A small image FSQ autoencoder, trained from scratch.
Model: 3.49M parameters, encoder arch caformer, encoder norm layernorm, encoder activation gelu, encoder depths [8, 8], encoder widths [80, 160], decoder norm groupnorm, decoder activation elu, decoder widths [64, 64, 128].
Rows from block 8 of the encoder of a small image FSQ autoencoder, named by matrix and row number. Rows with one number belong to one neuron. Each number is 50 + 10 x the weight over its row's rms, rounded and kept within 0 to 99. All counts start at 0. After the name is the row's rms in percent of the matrix's.
After each neuron's rows are labels from the 100 images, of 14976, where the neuron reaches its highest value: "top examples" is what is common among them. Only what is clearly more common there than usual is listed. The data: rendered scenes of coloured solids on a plain floor.
# fc1: MLP up (encoder.blocks.8.mlp.fc1.weight, 480x160), inputs 0-159
# fc2: MLP down (encoder.blocks.8.mlp.fc2.weight, 160x480, transposed), outputs 0-159

fc1.364 126:53 50 62 48 50 44 45 58 42 48 58 41 58 63 35 22 50 52 52 57 44 60 57 55 73 39 34 73 42 70 42 64 57 43 47 51 44 51 36 54 70 47 50 51 45 61 45 60 53 33 52 52 23 60 42 68 58 63 51 50 34 42 50 56 48 45 57 56 45 52 46 47 39 71 41 48 49 26 47 52 38 43 41 51 62 57 37 42 51 44 47 50 62 50 39 49 45 40 56 51 54 56 44 52 41 31 60 25 55 52 49 46 62 47 39 54 51 49 60 42 42 55 53 50 74 54 39 48 72 33 56 39 44 58 40 55 45 55 40 43 52 34 58 35 42 49 36 43 54 47 41 42 44 43 55 56 70 49 26 50
fc2.364 132:31 58 50 48 41 44 48 50 58 46 56 72 50 58 56 44 54 43 45 42 62 58 47 58 40 50 65 10 55 29 57 40 61 50 51 53 53 40 58 38 51 52 38 63 53 55 39 41 51 50 43 38 61 59 27 43 51 47 57 40 47 56 59 45 51 54 40 62 58 41 42 30 57 52 53 51 52 65 53 45 60 56 51 36 52 52 41 50 43 55 42 58 44 45 41 45 58 46 48 52 53 49 37 45 47 84 39 52 42 39 53 44 49 52 53 38 42 41 55 50 63 38 57 60 45 36 45 43 29 80 45 55 49 53 65 61 59 56 53 57 66 59 51 37 76 42 49 55 53 49 58 43 53 49 69 41 39 56 75 42
top examples: orange object

fc1.72 095:35 65 60 51 50 55 44 49 56 46 60 33 57 59 33 45 40 49 42 46 45 44 43 57 57 39 14 69 61 77 37 53 51 50 38 51 33 46 36 47 70 51 54 56 37 60 40 74 61 47 34 51 49 45 47 55 59 57 55 42 46 44 39 46 55 64 47 57 53 32 47 42 48 47 43 48 53 45 37 51 47 55 54 29 57 53 52 47 29 55 52 54 43 31 48 51 50 36 49 49 45 53 61 45 46 32 45 38 38 37 56 25 50 42 53 50 54 37 44 55 59 40 56 64 73 47 24 50 66 38 42 50 56 43 55 56 51 49 45 59 44 47 43 40 54 43 52 47 64 38 44 53 62 43 59 42 56 50 33 59
fc2.72 111:61 58 63 43 51 40 52 56 48 49 58 36 41 35 63 36 67 46 46 50 50 57 59 74 54 46 25 49 56 47 36 48 44 77 44 59 41 39 54 49 54 41 38 62 57 56 37 32 64 49 54 48 43 86 39 28 53 61 54 43 47 64 64 45 50 51 53 57 49 49 31 47 45 68 40 50 28 59 52 52 35 51 48 46 53 54 40 44 54 66 65 64 49 54 39 53 68 42 52 55 57 41 44 48 43 40 55 53 49 43 46 44 56 58 56 64 43 32 56 42 44 58 61 50 47 52 51 64 31 52 61 48 53 57 58 61 57 56 46 48 64 60 53 35 35 43 53 35 53 32 51 43 51 54 40 47 27 51 58 52
top examples: blue object

fc1.1 125:47 48 53 41 37 44 45 57 44 49 55 41 39 54 55 37 43 34 48 56 50 56 53 60 61 47 47 54 50 52 46 60 68 51 47 55 45 50 45 40 60 45 41 59 64 59 39 57 54 38 51 43 15 59 46 45 57 56 52 43 34 47 49 42 50 54 50 63 48 48 38 46 43 64 47 50 37 23 63 55 28 48 43 47 59 66 43 43 46 42 52 52 56 51 30 58 54 43 52 57 69 51 35 37 21 59 55 45 52 49 51 45 57 52 54 53 50 42 54 43 45 54 64 47 59 40 36 48 29 58 65 43 54 55 46 96 62 58 43 50 66 43 55 35 38 52 38 48 53 54 61 44 35 49 68 52 51 60 50 37
fc2.1 124:44 50 41 57 53 74 48 45 45 40 59 37 57 46 42 61 52 61 59 42 44 59 44 32 35 49 42 49 46 57 47 41 38 55 48 52 65 44 54 77 59 66 65 46 42 58 53 39 39 50 51 46 65 48 87 45 51 53 43 62 50 42 26 51 37 59 48 47 54 53 46 48 47 42 45 47 38 56 53 50 74 54 44 48 73 30 59 46 40 43 49 51 43 45 36 53 38 38 62 42 45 63 61 52 47 41 42 53 54 53 49 44 39 69 51 46 71 69 50 52 50 43 48 55 64 55 46 56 68 48 46 47 53 44 43 39 35 47 46 47 45 49 56 63 31 58 55 45 50 15 55 41 38 47 33 54 57 42 53 55
top examples: sphere; bowl

fc1.173 122:45 65 43 44 50 51 50 57 47 60 58 43 50 63 49 42 46 41 44 50 47 48 50 64 58 40 40 50 52 79 50 53 63 62 39 54 43 38 52 47 69 61 42 54 58 63 25 75 54 37 45 56 44 60 43 55 55 55 57 29 34 44 47 50 52 52 48 68 49 45 19 37 39 81 33 46 54 42 53 54 51 51 44 41 66 51 44 44 35 53 64 55 46 40 45 57 57 36 63 54 63 53 37 42 38 52 50 41 48 36 51 33 59 41 53 44 46 26 50 43 49 53 61 56 75 44 26 51 51 56 52 38 53 51 49 68 55 56 46 52 59 44 56 31 52 47 50 41 64 45 58 46 51 45 60 51 56 54 43 48
fc2.173 119:47 38 61 49 57 50 51 55 52 48 58 10 43 59 28 48 58 49 51 54 57 56 54 57 51 52 43 29 47 39 49 48 45 41 55 57 40 43 57 78 50 54 55 50 50 59 48 49 55 49 66 59 48 59 42 40 49 45 51 67 52 58 53 46 47 66 47 25 45 61 31 81 54 32 53 44 52 50 70 55 43 48 52 48 99 40 42 47 56 49 45 54 41 63 38 51 61 54 52 57 47 46 64 46 42 47 48 50 47 45 44 50 52 51 53 70 57 63 56 49 49 42 51 58 39 45 59 48 49 53 46 52 51 54 56 45 54 56 54 48 38 53 47 64 19 55 43 54 45 52 55 44 39 57 32 46 44 47 49 36
top examples: sphere

fc1.301 097:53 58 48 51 51 56 49 53 44 63 59 36 50 58 44 32 49 51 50 49 40 45 46 61 55 43 40 49 51 63 43 57 51 61 37 47 53 40 59 51 68 63 39 53 57 65 26 70 47 44 41 57 53 68 53 58 62 60 58 37 42 41 39 56 52 48 55 67 58 53 12 36 30 75 21 55 31 42 51 50 49 56 38 49 66 47 51 51 43 49 57 70 41 37 45 60 51 39 56 48 70 61 34 44 46 53 48 47 49 38 47 37 49 41 47 43 53 48 45 50 48 39 54 55 69 51 22 50 48 49 49 42 47 45 45 63 47 48 42 49 54 41 53 35 58 56 51 36 63 34 52 54 39 48 55 55 47 47 34 45
fc2.301 097:36 38 78 48 36 24 44 52 50 48 52 29 62 64 50 43 60 42 55 49 51 59 58 60 65 52 45 46 45 36 62 53 71 65 53 60 31 47 32 52 47 45 50 54 49 57 53 52 64 39 66 58 22 56 29 32 45 41 46 50 45 68 56 43 47 56 46 37 39 63 53 60 53 32 55 40 52 49 73 56 41 43 53 52 70 57 36 48 55 55 71 44 50 60 53 48 60 48 61 65 46 41 42 51 43 51 59 40 52 47 49 55 68 56 59 55 40 37 59 41 37 49 54 51 37 42 50 49 44 30 72 54 51 63 54 54 66 60 58 51 54 49 47 45 40 44 40 49 52 71 42 43 45 47 50 50 54 55 54 46
top examples: yellow object

fc1.340 099:39 69 55 51 49 57 43 52 59 41 56 29 62 64 26 47 47 41 39 43 47 48 47 54 50 46 03 73 61 72 32 46 45 36 49 57 38 53 42 42 58 52 47 58 36 54 40 75 58 44 21 52 45 45 43 59 59 51 55 42 35 46 51 41 52 52 40 53 54 41 51 46 53 46 44 46 30 48 32 53 46 55 51 32 55 48 48 44 37 56 47 45 54 39 57 49 54 43 57 52 41 50 61 41 51 44 41 35 43 39 61 42 52 49 56 42 54 48 47 53 59 41 53 62 52 42 41 58 68 44 41 50 62 49 58 58 57 56 42 62 45 58 45 39 48 53 56 58 54 45 36 46 67 40 58 36 55 57 29 65
fc2.340 089:65 58 54 48 48 24 53 42 50 54 56 39 49 43 74 40 54 46 49 46 50 42 50 63 61 48 50 41 57 60 58 50 64 81 43 49 33 42 57 73 52 43 46 63 61 52 42 49 64 53 53 54 38 67 25 30 54 57 59 45 51 46 53 58 55 62 57 58 53 53 46 46 46 56 47 49 49 57 54 41 35 55 53 53 44 56 55 55 43 55 68 60 47 59 51 54 58 43 47 42 73 47 43 61 50 69 58 53 49 47 50 41 49 42 49 52 63 18 41 55 32 52 59 41 46 51 52 61 38 72 82 55 35 45 59 58 48 45 50 53 52 39 47 31 59 53 43 37 58 42 59 54 47 56 36 49 32 44 62 47
top examples: blue object; cog

fc1.391 105:55 43 65 35 40 32 63 42 65 38 39 46 43 52 43 37 41 40 26 62 61 55 54 51 68 57 32 64 46 51 55 60 47 48 51 46 31 47 34 48 41 52 45 63 45 40 51 52 56 58 46 43 38 43 23 57 39 41 73 46 54 49 48 41 56 50 56 61 42 43 50 52 58 43 57 64 55 33 44 36 40 43 62 36 63 52 51 60 50 53 53 47 67 54 37 47 65 55 43 58 43 38 62 52 41 34 57 41 33 55 46 51 43 39 48 68 61 46 55 58 53 62 79 54 43 40 55 40 61 33 46 60 50 55 59 56 60 53 56 48 59 53 35 40 45 36 51 59 46 49 50 52 53 58 52 33 80 54 45 48
fc2.391 094:43 67 48 51 53 53 49 50 46 62 40 61 47 60 58 53 56 49 59 46 43 52 51 42 55 45 91 25 55 64 47 45 67 59 55 48 55 46 70 62 39 51 53 44 59 48 42 59 48 50 48 54 48 57 39 45 57 61 42 48 47 54 45 52 48 45 51 59 53 60 44 42 44 76 26 39 39 58 56 50 50 51 50 57 36 44 49 53 39 53 51 62 26 53 55 50 49 48 63 50 64 46 39 54 51 84 52 51 55 47 54 55 55 46 49 11 45 39 52 48 43 37 43 47 54 51 29 53 37 80 63 51 45 51 53 53 51 50 48 53 48 41 53 39 42 54 56 40 53 46 62 48 47 44 54 51 33 49 78 53
top examples: star block

fc1.445 088:53 45 67 45 52 34 55 55 47 41 54 38 37 65 58 44 42 44 46 60 50 52 51 62 59 44 28 53 57 60 34 58 57 53 47 53 41 46 44 15 61 45 49 47 67 55 43 68 60 46 52 54 38 44 22 69 60 67 54 47 39 39 45 52 50 42 60 57 51 43 44 62 40 54 54 56 59 46 65 50 25 49 41 45 62 44 46 50 47 42 62 50 52 48 27 60 54 39 46 51 66 44 47 53 40 61 61 39 51 51 46 37 57 56 40 59 61 49 54 44 40 39 54 49 64 48 43 43 56 57 60 43 44 54 50 55 55 56 42 51 55 43 53 34 38 28 37 35 54 60 60 46 37 53 67 49 77 55 26 38
fc2.445 086:26 39 39 51 43 53 51 41 54 63 50 41 62 51 45 48 55 54 58 46 57 47 44 42 48 56 60 65 51 54 84 39 44 60 54 52 46 55 62 84 46 59 58 69 39 48 54 36 43 60 55 35 57 49 36 39 43 45 40 54 57 50 63 43 39 49 45 45 49 53 55 41 56 49 48 48 43 51 26 50 58 51 48 52 53 59 52 48 52 86 36 46 35 53 65 54 46 51 51 51 34 46 47 46 56 43 42 53 49 57 55 48 40 29 61 54 33 42 46 55 60 65 46 47 49 42 59 57 48 51 49 54 54 44 51 36 43 48 51 52 47 51 45 68 80 65 54 57 47 29 35 51 61 53 27 45 40 44 63 67
top examples: orange object

fc1.171 089:49 69 50 54 42 50 43 56 58 50 53 53 50 59 46 39 44 37 36 43 58 50 44 59 53 42 41 56 56 61 45 46 71 57 33 56 45 33 54 42 52 58 37 73 48 48 18 57 55 36 35 44 45 53 45 48 49 45 64 23 42 52 46 44 58 62 40 69 51 42 31 48 53 54 44 45 49 39 52 52 46 54 55 34 72 47 45 43 26 54 71 57 56 36 43 42 61 47 53 56 55 44 47 44 41 55 45 41 39 35 57 42 64 35 55 47 49 21 50 50 54 46 64 61 50 37 39 49 54 55 45 49 60 51 56 80 63 58 54 62 64 50 44 39 60 40 51 54 55 39 57 45 52 47 71 39 46 59 50 52
fc2.171 097:47 49 60 57 60 61 39 45 46 40 48 39 37 61 48 79 55 59 61 47 46 45 51 35 57 42 28 55 40 52 51 55 57 39 45 43 51 52 48 68 51 36 57 41 47 47 51 48 51 50 54 63 46 55 53 56 47 52 38 63 51 53 43 60 53 54 44 29 48 54 55 56 46 43 61 43 50 62 78 47 37 47 52 48 94 32 55 51 42 55 50 45 55 58 43 46 51 42 56 52 44 50 52 57 50 37 57 40 60 50 50 55 48 83 48 51 83 48 45 52 42 48 32 57 62 59 62 66 63 24 49 52 56 49 52 38 37 45 53 51 57 41 50 50 36 52 52 49 52 68 53 55 35 45 60 56 70 44 57 56
top examples: blue object

fc1.357 095:42 44 69 39 44 34 62 45 63 40 37 46 53 49 39 42 37 47 31 63 63 53 57 54 62 58 25 73 43 48 48 61 45 41 53 47 33 52 35 43 40 54 44 60 37 39 53 51 56 56 46 36 41 34 23 54 42 43 67 49 54 49 49 43 54 58 52 63 38 38 52 54 59 40 57 62 62 44 37 40 38 41 59 36 55 65 52 55 53 55 45 48 77 52 31 53 61 56 44 60 40 34 61 51 47 29 57 45 36 58 45 52 44 47 48 79 55 47 55 58 56 54 61 53 42 45 57 44 60 26 48 57 52 55 52 52 58 51 58 47 48 61 38 43 44 40 38 56 46 55 45 51 63 58 53 36 68 53 39 53
fc2.357 105:57 60 46 51 51 50 51 51 48 60 44 48 57 70 54 62 77 49 52 46 45 50 50 50 53 49 80 27 52 61 34 48 63 60 51 49 46 46 66 64 46 54 42 48 53 54 44 62 53 51 56 54 47 66 48 51 56 55 51 52 49 53 48 50 47 51 49 34 52 53 27 60 44 93 20 42 38 51 62 51 39 51 51 52 36 39 49 51 44 43 55 56 16 53 63 50 52 54 61 51 55 50 55 51 50 68 51 51 52 45 52 54 52 34 51 23 50 52 49 50 46 48 51 50 54 50 23 50 50 68 50 51 48 50 50 46 51 50 52 51 56 38 51 55 22 75 54 43 51 48 60 49 32 48 50 52 47 49 61 54
top examples: star block

fc1.28 117:52 44 66 35 43 32 65 44 60 43 40 41 46 50 32 31 46 44 34 66 59 56 56 52 71 57 28 70 45 54 55 64 45 42 51 46 32 49 34 52 43 49 49 56 41 40 50 51 57 56 49 43 36 44 21 63 42 43 69 50 56 50 46 44 57 61 58 59 41 44 50 51 58 47 55 62 59 28 44 35 41 43 61 41 60 63 51 59 50 53 49 50 64 55 45 52 62 57 46 59 46 38 65 54 44 27 59 43 38 57 46 52 47 41 42 76 62 49 57 56 52 56 73 54 45 46 56 39 67 28 44 56 47 55 53 53 57 52 56 45 51 51 42 40 40 40 36 56 47 46 45 51 49 58 47 41 77 51 37 47
fc2.28 099:48 65 38 52 54 55 47 50 47 64 43 63 54 59 62 50 58 50 55 43 39 52 50 43 53 44 89 28 55 65 46 48 63 60 52 51 57 46 70 53 41 51 49 45 61 48 43 61 47 49 47 59 51 60 45 50 61 62 43 49 48 55 49 53 49 46 50 53 56 60 41 37 43 77 25 40 36 58 64 52 50 52 50 58 36 41 49 52 39 50 47 60 31 49 48 50 49 49 68 49 66 48 37 52 51 78 50 52 56 48 54 52 54 49 48 14 44 48 52 50 46 36 43 44 58 49 27 55 40 82 68 51 44 52 52 51 50 49 46 53 47 40 52 39 42 53 59 36 53 52 64 48 43 43 57 51 36 49 74 53
top examples: star block

fc1.298 087:61 50 54 54 57 58 45 46 46 53 46 34 50 51 30 17 45 45 46 63 43 60 50 54 48 46 42 72 47 71 40 55 47 61 46 47 54 46 49 28 50 52 45 54 53 50 38 66 47 53 45 53 49 53 59 73 52 54 57 43 51 45 38 55 61 40 59 60 50 53 26 55 42 56 45 60 43 18 36 47 47 48 50 50 67 53 47 60 48 49 45 62 63 50 45 49 49 46 56 47 53 49 56 51 43 36 59 40 56 47 49 46 49 49 44 84 50 57 59 43 44 52 60 57 54 55 50 40 87 41 42 47 47 54 41 60 50 50 48 47 44 44 57 47 43 37 53 44 50 42 48 53 48 53 53 56 74 47 08 50
fc2.298 102:49 47 48 55 61 40 44 48 55 36 51 62 72 48 49 64 28 45 53 47 52 48 44 71 60 49 58 44 42 61 58 48 48 51 51 53 20 59 51 64 52 49 51 70 37 52 47 60 66 49 48 55 51 50 21 32 50 52 49 49 51 23 52 50 54 62 46 56 52 44 67 56 51 43 51 44 32 62 34 52 23 50 57 52 29 66 52 49 49 39 38 38 40 46 44 48 53 52 57 50 47 46 54 50 54 65 44 46 49 44 51 59 51 42 56 19 51 41 48 52 48 66 58 55 52 52 36 53 40 77 47 55 51 51 61 57 54 51 59 56 36 34 47 60 46 59 37 40 55 71 51 53 55 40 32 44 34 55 51 43
top examples: orange object; yellow object

fc1.34 107:47 48 57 41 39 49 49 58 52 42 51 40 42 78 46 45 50 33 44 52 55 56 51 53 61 50 46 57 48 49 52 55 65 45 47 54 35 50 38 51 57 51 50 70 54 54 43 53 65 38 48 46 16 50 46 39 54 51 52 37 33 46 49 41 49 66 41 62 48 39 38 24 52 52 45 43 44 30 60 59 41 48 43 40 63 63 43 42 44 46 47 50 52 48 37 56 52 45 48 59 56 52 48 39 17 53 50 47 46 51 58 40 59 47 56 46 52 39 57 45 51 65 68 50 53 36 33 49 32 53 62 42 59 56 50 95 61 58 42 53 64 52 51 35 39 45 53 51 51 46 57 42 29 44 60 45 62 61 51 44
fc2.34 119:50 49 36 55 49 63 52 37 45 42 49 30 56 53 52 72 49 61 58 49 51 50 47 35 37 54 32 53 46 51 41 41 34 57 50 41 54 50 55 79 48 63 66 50 44 49 58 38 50 52 51 41 62 48 64 43 46 44 49 64 58 47 29 58 43 54 53 34 50 45 54 64 49 47 52 55 32 54 44 45 65 48 49 55 95 35 68 55 44 41 43 55 44 47 43 56 42 47 46 44 43 50 75 60 46 42 45 60 56 57 46 48 39 73 44 47 62 68 45 50 52 41 55 60 52 56 58 57 63 45 42 50 43 45 45 36 37 39 52 46 36 46 55 58 30 60 49 51 47 33 50 53 34 52 29 56 60 42 48 67
top examples: sphere

fc1.413 119:52 47 61 47 52 35 48 56 39 48 63 39 63 61 39 28 50 54 56 62 40 60 57 56 74 38 34 71 44 69 43 57 62 53 47 48 42 52 39 54 73 51 55 50 38 64 48 46 52 37 53 54 32 48 37 65 62 65 50 51 37 46 49 59 49 43 57 54 45 54 49 48 36 68 33 48 45 31 43 52 41 43 41 54 58 58 38 47 51 47 45 48 55 54 38 53 45 41 54 48 53 59 50 56 36 30 62 22 56 54 47 50 60 50 35 53 51 50 58 38 41 54 53 48 72 52 46 44 82 37 61 37 40 57 40 54 47 54 37 42 41 35 62 34 44 53 43 40 56 47 43 43 44 46 58 59 64 47 30 56
fc2.413 111:30 61 47 50 41 44 47 47 55 44 58 71 47 53 54 55 47 50 51 47 55 53 45 54 48 49 70 20 55 43 57 40 46 50 52 51 46 41 72 51 52 53 39 55 49 55 42 55 52 54 40 35 61 47 26 45 50 50 67 40 53 44 45 49 50 48 45 66 54 37 52 51 54 52 50 50 64 52 55 46 52 55 51 25 40 37 47 51 44 52 54 68 42 52 54 47 56 47 44 50 54 50 48 53 52 99 43 49 47 44 53 47 49 27 48 33 62 30 51 50 63 33 52 57 45 37 51 37 41 79 49 56 45 48 61 51 53 51 51 55 60 56 57 37 53 34 51 56 49 45 61 46 58 55 55 40 39 48 84 42
top examples: orange object

fc1.463 084:43 58 63 45 47 34 48 53 49 49 54 49 64 41 74 54 39 40 51 50 47 53 47 64 37 47 57 40 60 54 58 52 97 81 53 55 45 52 45 17 53 61 65 50 46 55 46 54 46 49 51 51 45 49 37 46 51 52 54 27 53 62 58 51 51 45 48 49 52 51 59 57 49 53 28 50 41 43 43 49 37 52 53 58 57 53 45 51 43 59 49 51 37 55 55 52 56 49 62 49 55 48 49 56 37 63 53 64 53 45 51 49 62 46 49 64 49 38 52 45 57 42 62 40 49 45 56 43 80 77 77 52 53 48 53 62 59 57 49 58 46 45 55 50 70 26 45 40 45 55 47 48 65 53 47 43 46 56 50 66
fc2.463 074:71 54 47 54 61 48 52 49 47 43 50 46 31 66 25 69 66 57 57 51 45 47 51 34 56 53 41 45 48 39 38 47 37 35 55 51 57 53 55 70 50 46 44 36 58 51 57 55 51 56 57 66 51 44 50 60 49 50 46 75 53 44 46 57 44 55 59 37 50 59 36 57 46 47 63 48 51 65 50 51 48 46 49 45 07 35 54 51 64 46 54 48 53 62 49 54 45 55 29 46 52 51 40 55 69 43 56 52 56 54 48 63 49 60 49 47 39 52 46 48 37 53 23 54 53 62 61 57 36 39 30 50 48 50 48 31 42 48 49 48 51 49 54 72 26 61 51 60 49 76 55 48 44 53 48 56 50 44 55 30
top examples: light from behind the camera

fc1.436 086:27 55 56 48 42 39 45 55 54 59 44 46 60 46 37 37 44 34 35 53 56 52 49 69 58 49 37 50 44 55 51 50 65 51 42 60 46 29 41 39 51 56 48 54 47 49 30 52 54 35 48 43 44 47 43 53 43 46 64 33 47 50 51 44 67 57 47 84 46 46 43 41 52 53 50 52 60 29 60 56 51 47 57 40 79 64 43 40 36 61 64 58 35 44 52 46 62 53 58 59 60 43 53 34 40 49 49 45 40 37 42 46 65 35 58 55 41 24 54 45 52 42 75 57 49 39 48 55 47 49 52 51 57 54 52 80 62 63 56 52 65 43 45 28 61 41 50 52 53 39 45 44 49 53 52 43 48 62 49 53
fc2.436 082:46 54 57 58 60 50 45 42 51 59 41 24 26 36 49 48 40 42 48 57 56 49 58 56 54 46 40 36 45 47 39 40 65 54 36 46 54 38 48 45 45 40 37 41 68 42 37 47 60 51 46 57 49 57 36 65 40 47 55 46 64 34 34 54 64 57 57 44 47 60 42 53 63 39 65 57 71 56 65 40 40 49 63 39 73 62 50 60 46 45 66 56 53 41 41 43 64 54 20 55 64 41 51 46 50 47 56 50 48 37 41 58 51 85 43 53 48 39 54 54 42 33 47 63 50 53 48 47 34 47 45 58 47 57 60 60 61 49 63 48 58 35 45 51 41 59 59 59 61 69 70 54 46 59 51 50 49 50 49 39
top examples: purple object

fc1.143 104:35 49 59 48 49 30 45 47 54 49 48 51 49 43 49 41 40 41 44 60 54 49 53 61 76 43 28 50 46 51 65 51 62 54 37 51 33 31 38 60 48 48 48 57 58 50 23 43 52 49 47 53 38 65 29 47 44 48 67 39 49 50 44 48 68 43 53 64 44 50 47 30 53 54 47 60 57 42 56 40 40 47 58 45 99 61 48 55 37 46 61 56 47 50 39 50 70 48 49 56 60 38 39 49 42 54 56 33 51 39 41 44 52 44 50 54 46 28 49 52 40 55 63 46 49 43 48 38 38 51 66 52 48 52 56 57 55 51 60 49 61 32 49 19 61 53 45 50 55 49 56 51 60 55 60 43 45 51 57 47
fc2.143 103:46 46 47 50 64 42 49 50 52 47 44 30 31 52 45 73 46 43 51 54 53 45 48 53 52 51 49 41 48 44 67 41 59 46 53 48 55 52 55 60 43 56 61 49 63 44 47 50 51 51 50 67 54 55 34 40 48 50 49 53 56 38 49 55 54 33 53 14 50 43 32 59 51 43 64 53 56 67 77 47 42 51 58 48 94 45 49 56 45 44 61 57 45 50 38 52 58 55 31 48 50 40 59 54 39 51 46 56 45 42 39 51 49 81 45 67 53 44 46 52 52 23 52 52 46 61 56 55 57 57 65 55 37 49 57 43 54 50 58 50 51 48 48 60 39 68 49 46 50 44 69 54 21 56 45 46 39 52 45 40
top examples: light from behind the camera

fc1.215 103:47 62 70 52 43 53 42 53 57 41 57 37 64 51 49 42 44 35 49 47 47 46 38 58 66 36 22 67 52 61 32 48 56 61 31 56 31 45 34 44 60 50 48 60 45 57 34 79 67 39 49 51 29 71 45 49 46 47 54 46 40 55 51 45 58 57 44 69 57 44 46 46 56 56 38 49 45 39 57 53 30 61 53 50 61 53 49 45 30 52 59 46 51 40 42 48 58 35 60 56 46 50 55 45 46 47 45 27 51 38 59 43 59 48 54 50 45 23 45 50 51 52 55 68 62 41 34 51 55 42 51 51 58 49 58 64 62 57 50 61 61 49 46 34 44 59 49 56 65 56 54 45 65 41 73 43 55 60 48 54
fc2.215 113:29 30 40 60 42 57 35 53 33 74 57 40 53 52 30 43 58 57 58 60 43 51 61 55 44 45 68 38 34 60 53 49 56 45 41 51 67 42 73 53 62 71 56 62 74 63 44 43 36 47 51 46 51 48 64 51 43 45 56 55 52 47 42 57 56 62 74 69 42 43 41 49 39 55 47 59 50 44 36 48 69 41 54 43 43 52 44 55 58 46 51 61 54 54 50 43 50 48 54 52 61 68 29 49 52 52 58 52 59 39 29 60 52 39 43 49 51 54 53 41 40 63 51 58 60 59 37 45 47 62 52 46 42 54 35 54 46 50 60 29 48 29 60 60 49 55 45 43 52 42 53 47 25 61 37 64 44 42 40 45
top examples: blue object; count: five

fc1.137 092:44 40 53 38 44 27 68 41 61 45 34 40 50 50 50 46 45 45 34 62 66 55 57 48 65 60 25 61 44 43 49 57 39 42 55 43 31 55 38 49 37 50 43 55 43 34 56 43 58 59 52 38 43 36 14 52 39 37 62 50 58 49 49 44 52 57 54 53 39 46 59 51 64 38 59 65 53 46 47 38 39 40 62 49 55 59 54 60 57 53 39 48 72 58 47 49 67 60 39 61 49 32 60 57 48 41 61 49 38 58 44 55 41 44 47 73 61 50 54 59 56 52 66 49 37 44 60 43 60 28 56 61 45 55 55 52 57 50 60 45 40 60 33 45 43 37 41 61 44 51 41 53 54 62 49 34 68 51 43 46
fc2.137 095:53 63 46 49 48 48 50 50 50 58 45 56 52 73 53 62 77 52 54 47 41 52 50 48 51 46 82 29 52 64 37 47 61 61 54 52 52 47 62 63 45 51 43 42 51 50 47 63 51 52 55 54 49 67 43 47 55 57 50 51 51 55 49 51 47 52 48 45 53 52 29 53 44 92 15 43 47 48 63 50 42 50 50 55 19 38 50 50 43 39 58 55 21 52 63 49 52 52 60 50 56 48 50 53 53 73 51 51 53 48 52 55 52 38 52 25 49 50 49 50 48 46 42 51 53 50 24 51 45 67 50 51 47 51 52 42 49 51 51 51 52 40 51 51 26 71 56 41 50 57 58 50 37 49 53 52 50 47 67 52
top examples: star block

fc1.283 117:50 44 65 35 42 28 62 42 66 39 39 40 49 49 41 41 45 43 31 63 61 56 56 52 67 57 31 68 45 51 56 61 42 48 53 45 28 52 32 46 41 51 53 60 41 39 54 51 57 59 50 42 39 39 17 53 40 41 66 50 56 52 48 42 56 57 53 58 40 43 55 52 60 41 56 61 56 38 44 37 43 43 62 43 61 55 52 60 51 55 46 46 68 55 46 49 64 57 44 60 43 36 66 55 44 32 56 43 33 56 46 51 44 44 48 77 60 53 56 58 55 57 73 52 43 42 56 43 69 31 48 60 50 55 58 53 58 52 57 48 47 57 35 43 42 35 45 58 45 53 44 52 52 57 47 34 78 54 41 50
fc2.283 096:47 63 47 50 50 53 50 51 46 63 41 59 52 67 56 50 69 51 56 46 42 52 48 45 55 45 88 29 55 66 42 46 65 62 57 51 49 46 66 61 39 50 48 43 56 47 46 66 50 52 49 54 48 63 42 50 57 58 46 51 49 51 45 50 48 47 50 56 52 57 38 43 45 85 18 38 40 53 59 53 48 51 52 58 27 44 48 52 41 44 54 56 22 56 65 50 51 51 65 49 59 46 44 52 51 80 51 51 55 48 53 58 54 42 51 11 47 47 50 49 45 44 43 48 52 50 24 57 40 73 55 50 47 52 53 48 52 49 46 53 47 39 51 43 39 58 58 41 51 50 60 49 45 45 54 51 39 49 74 52
top examples: star block